config = dict(
    targets=['ground colour'],
    num_classes=12,
    hidden_act='gelu_tanh',
    slots_per_expert=1,
    width=128,
    learning_rate=0.0027,
    max_steps=7600,
)
Rows from block 6 of a small image classifier, named by matrix and row number. Rows with one number belong to one neuron. Each number is 500 + 50 x the weight over its row's rms, rounded and kept within 0 to 999. All counts start at 0. Numbers have three digits each.
After each neuron's rows are labels from the 100 images, of 14848, where the neuron reaches its highest value: "strongest on" is what is common among them; "patch colour" is the nearest of a few named colours to the mean colour under the peak. Only what is clearly more common there than usual is listed. The data: procedural textures in two colours, tilted and lit.
# fc1: MLP up (model.blocks.6.mlp.fc1.weight, 512x128), inputs 0-63
# fc2: MLP down (model.blocks.6.mlp.fc2.weight, 128x512, transposed), outputs 0-63

fc1.478:574541512484602462499425498486580465465544498557474434577475535567491560438540480385445530505522506573530482435430480571507451383576577517562434466459556568432545553393493495461500458543557561
fc2.478:539499390521541460550446384397393457486566579475460553541504556388495478478510563580544515535533543449503472537529516399582471538579486561440500565532441454522604509500604518500551453369528446
strongest on: teal; ground colour: teal; red
patch colour: cyan

fc1.158:534495559562623586522553411428473451516553467582527577467456510524533476377517535506468456497465471528566448435515444410387464513534496547415521514436543445401578456396486463393460475530426483
fc2.158:460366482500480398467502549542494553463410485479427504495502536504509572508510446538374553471553531509513456344570512458446478465445551507497485495584472395475449505442520516522579554470570562
strongest on: red; grey; ground colour: red; ground colour: grey
patch colour: pink

fc1.480:585452528474520514492416402575504577428502491493559614515454497525514469518522443545501524449546406527476439466540550492476513536554567477562434514509550491435601465433445544525452500580446485
fc2.480:546436419426565450507474505455497510572439471514438488558546547506506502545461553567548466567555546537598568520383494478457513506596453492508486472517495455505610456501483515520521451349567544
strongest on: teal; ground colour: teal; red; pattern colour: red
patch colour: cyan

fc1.215:547510489450529599528364435460513510467581499542608533444418478513493517495641520441510573509514418576573458507496544478480483543460554498542391492447551445440571547423439544464471464492418449
fc2.215:555448484507585480491458434476561540508451569510478578522544563422496491473488498566477569572621504536506492468464496438568431418596491471555426510615514502527545476528583429418490447424518443
strongest on: red; ground colour: red; teal; ground colour: teal
patch colour: pink

fc1.277:441620453475518439464604546525492560502440535483383461558553538479481483543460558475511426443441566471488574448515431547555553442506393510493564546557408533571501519508531462555573458485570570
fc2.277:496479547525432469509529577532403456453597462423601505497513490529499513548533512422504541471426490466416501567517468587458511569410582485592534503429590500497420555530485486507547519651525487
strongest on: black; ground colour: black; purple; pattern colour: purple
patch colour: brown

fc1.487:542427554521526549487453461565482512420528576481568467462565410565483387538532539510525569546547451463489386494461421512473501448505468520522571448514547544443516489534473519579453426539550514
fc2.487:457544493455460520476547513404519511481468453486461505491487488440431589524495446458562450434467494538480545513544600471516473568425526512547480546514448470635486524491575582440567543486521430
strongest on: green; brown; ground colour: green; ground colour: brown
patch colour: brown; green

fc1.204:502540504464487499462470485496481447446448533543522410536463441540500473436621558470529521535524470489549488543438513547580406487482510546491440480471479528444519607463556556417503568554438439
fc2.204:569513464495449526551403458376445455478588459537422547528532587447574505551540504562499531473482506422475528564556503486555453482545624495505545521575584540428528443546425412473448511424589455
strongest on: red; black; ground colour: red; pattern colour: black
patch colour: brown

fc1.231:539481565554556560541383406435523453538592475507524518505484508552555472480574427528540546509522485532464505552458482448436452552465559471583419490491547433443511459448467463491446482495478465
fc2.231:530498496417575541538484503488567538515379513502472461523559524415450510558549437504558577580568522490548580456445509430571513459625421486454424500550389487562597476503560468523506529399527547
strongest on: teal; crumpled; yellow; ground colour: teal
patch colour: cyan

fc1.279:458439463492543595532335568470486464419477467547516619531477480560571521397489470493553493522583484608536565522466530450487494525490526501519455394515582496546608510502498460432535490476478498
fc2.279:481455449429485594454459477550578441511522526518535536513488437409475488450502517497513556490424491515405435491517435490421518353480515597526497514483445604511470484512537519554536510569468526
strongest on: yellow; ground colour: yellow; teal; pattern colour: teal
patch colour: grey

fc1.310:539520457583553463505476512467563522545517496447591535428408487547594522488537505427516532467482452534577456478505564474490470580463524517535482420556506460455540502535458485479487554494411386
fc2.310:450449504392527550466446483590465476467551513501407505492551504503464482457441486442543496540560568535489490488429378524480543357544534444460572604437453579523495499448544452448523516548550546
strongest on: green; ground colour: green; white; pattern colour: white
patch colour: grey

fc1.322:502465598495491573547387499411448563440500415508525511536472443514519474542581392418516520499570474488481432473406477471435502463531610497513519520461477457464506581426445513513418538413463518
fc2.322:482471469440484463541457543539539456503470474508488553462513484428488502503469483472487533458629493475668542466492415560508568460546495467518467521568506428519564415535467444512608452445475456
strongest on: grey; ground colour: grey; pink; pattern colour: pink
patch colour: grey; pink

fc1.292:447600424500517497470586555450460524524504487479444464555582543524432486476457550532434423501478549492520542489516484516483579463561430419538570440533459537513544475572516577568486516509580530
fc2.292:444465550521476466527517578599484523513505436466547514339473428525462494539525385425526438519448452499431481468511505521496584601364493489498424527477439488499362527501537538474507497581492487
strongest on: grey; ground colour: grey; brown; pattern colour: brown
patch colour: brown

fc1.497:453440603530562508502477458466475536423538433522547517515465427462555498507587486457479571388536447573566480490491542385418493458515507500497523484490549501398578483515514460482464536438422477
fc2.497:510507424488497469543492528500499545513383486527448540528483506483407485430507443474514538491514532476605513504454484583503467487608538526520482491439434475579561478468475429458532462476527479
strongest on: white; pattern colour: white; yellow; orange
patch colour: white; pink

fc1.84:542455544521527509471460578469429523470548456461581524465426426501485485460581486548488584436477544543553440509481456373520477592542498598455441449456554436478569459436443474490474502532502473
fc2.84:592592521477568508532522424508569576492528540545415456496484492542503467480431432515476523473527525561506534407437502507420534413530483545516421487491437488510590428529449502518460462504502611
strongest on: teal; yellow; green; ground colour: green
patch colour: grey; green

fc1.374:581552508499422535482533540450473562395423567485473489547524508476442555448482620469555452466543551479425587466451492521518515420529494522499527562469515478579538530450511585408459490490582528
fc2.374:474491591490444496478547542472420507449518427485469616454562531462532517532527427393489479485419452466413507498539522440495500508350567481459452467554520536500466454542438548450457472495464443
strongest on: green; ground colour: green; black; pattern colour: black
patch colour: green

fc1.216:478499412495427462525604580497556560542442563468438412484535578474493582525480539585477494530484562450450549503521468553533535497525410487446516519534458490585429529559581504497527448523567566
fc2.216:490557494472499470504524522525402445517566441504538490446484422528547508520510523486544435468467420531440427515470516517453507526396519505512474516476533580428476473530413626488481590613540527
strongest on: black; ground colour: black; purple; pattern colour: black
patch colour: brown

fc1.2:578466522427578459493484444487422474488500529547465503568377536605508529513451461358457528513506436550534480504454537581464405459529503448568415458504606555496442520557453488484473436468396513
fc2.2:552461512467548541507466419498434471556436506523550583474462488457441525541529406522516557539569514504490435444503516349563496546544422539490451500527522471557516536499598465459439416440466565
strongest on: red; pattern colour: red; white; ground colour: white
patch colour: pink

fc1.17:480498496500492528528405535416542498461450420556507544550435527526567520426531456486546460500506498631517564522488582439430477578504537516477445435511573478549550507465413484452534547463431455
fc2.17:499463459513474538446419517425552419483490537506463466557492489404488484510603517522462576498510488568413473573583529532447534449430484583593497523436427565498510527484599550610508493561511539
strongest on: yellow; ground colour: yellow; pattern colour: grey
patch colour: grey

fc1.351:534537464462411468514561553561480539534501483575458432536535487474495544481448478518551481468440515495468539476615479539588522518505465522395589505554455494613474530556531549553511418493576568
fc2.351:477587549492516456539577522400435489508553479457463493452482482497549451556578553426509467493417458510410483574472523472476502483456486480461504524459531552516443549508482532469446469554476629
strongest on: yellow; black; ground colour: yellow; pattern colour: black
patch colour: brown

fc1.155:428585520489514497473600573473513455500419527469512423532546537476499546445469531538522483518454582421500564538469461643518488493497426405488545505608401495571476527536532494566508441496519545
fc2.155:438499574495434516522519493503425547471572485552598525378476462522522515540546438361478493527389465530433485473531493437422536510379500488407514526393565502505362537481491500485480583519520514
strongest on: black; purple; ground colour: black; pattern colour: purple
patch colour: brown

fc1.237:429526477495571543400567536538534485499463607582439455583525497542534558474505597578411493440471601439496462452541428522570545532527493521422531482562509476484460497549419495535546461455554522
fc2.237:494533560454480448497503475445465445528562348478482509431465441525529451444549468568512515434457469530346440494452575427428572459456501478483408502470499519453524484531495507459414566544503520
strongest on: white; purple; pattern colour: brown; ground colour: white
patch colour: brown

fc1.242:545523551484455448477492552439499492488398488429466475514495477591471544528467461523548422547474487499518535530476496558587454417611499454441584540528474589489455543602533545460446509484582507
fc2.242:420482481552476559568511509593381542535581491484614470405524470459531531511534484392521477451350451492402450477492422467413603552403500497482504526445566476502514496527493501490507575581448508
strongest on: black; purple; ground colour: black; pattern colour: purple
patch colour: brown

fc1.373:531436510516541487503398410480526532439624505590539472544442471521517441442549504463486523582444457557509483534522552478550520500578522516499487503462634419442519559483531493416391585493509388
fc2.373:573539417454525471506484483508524479534489572523460503602508588514544583507501415548405549483492490463569559500553474572482477523468569572552528493523461504504595475477480520464607444439521489
strongest on: teal; ground colour: teal
patch colour: cyan

fc1.473:489559512504502496478606501525480491580392494482407455511563515503441504562471550636462414449484512450416564523504465494491569520546431446494625461501421522549487474590447472510517481501543509
fc2.473:414533574564534497482529566576474526530488477493541438376485373551468469473523475365573474526418482522437461459510502495493614570382470486449454549438437509502449541484537511555451563568462488
strongest on: grey; brown; ground colour: grey; pattern colour: brown
patch colour: brown

fc1.100:521600489499421485482608540466495566496427478494451472514542465509508501522427566593515449500499564431550510486472447499512548473571455494483575544539476495571512487542556516527527500440625554
fc2.100:430486548490526505506520578555423526527496485509513476408493484529572473559554424424556429361347435487461488543511478581482602546391490503491480492453507593487418561525448533510487628548467520
strongest on: grey; ground colour: grey; black; pattern colour: black
patch colour: brown

fc1.223:475535482510505436409577558507413532521466490419453455593575542439445499603449498627475462476482511455521570446449518530488549491527457444522521471547448580575520444553547488603506467514494489
fc2.223:484511581513501488502580527624463540508501479493587468346465438577491492505541396411532421576444536536445484466545465532571623558405507518499473521435499485473378531465526516532510561537432501
strongest on: grey; brown; ground colour: grey; pattern colour: brown
patch colour: brown

fc1.36:521456512506585513490362525420543500401471507511602501558554442502459414509554554559546511545576494554424484560491491501386461469413487544533552487545452514515562479499515519490505463519478519
fc2.36:494528497456457517415610550430450451459515460481389607533485504447557539509521425409499520417463541508502506503522523450578542611483544451472459525497522479484526556518505446497523559482498452
strongest on: green; ground colour: green; yellow; pattern colour: yellow
patch colour: yellow; blue

fc1.9:493507411466517559579505399507501506463543500444483406549477553434505572509428531483490548567569430550418466519555528478521521423568533520497472402474491492435455548593436511466507614417515492
fc2.9:472461496542540496499479453402435478514410494513457543452412410538502515475539498523496428563471490464460467453497554516537439495499533514449494478509493491536478547447655569486458434459485466
strongest on: yellow; ground colour: yellow; pattern colour: red
patch colour: orange

fc1.377:491579424580502513475512495446414561542534523485489481604575487468498486449392535533482467519479530531567574504505454505473461459543536506561490400474484488451564498570533547558468587424579438
fc2.377:394520593441508511499512590569548571538429420462485527400524443552475463578585393421506445505410467504428459482503530497502621569442490463521482482496472519500412491506462547477446468486467526
strongest on: grey; ground colour: grey; brown; pattern colour: brown
patch colour: brown

fc1.192:550442530548622461515402438478490502466442456556609507527489557493489475487630553525499510469541519534512497589491461456414481525468546500529522457477457525430476453456460404519535525465418525
fc2.192:481541442447429550423556540425523515477553525530506503410504412560542558554506441460517514420459484440457442467494506530574592519444496478499486411571532535499541541506524538543409508560501475
strongest on: green; ground colour: green; ground colour: orange; pattern colour: white
patch colour: pink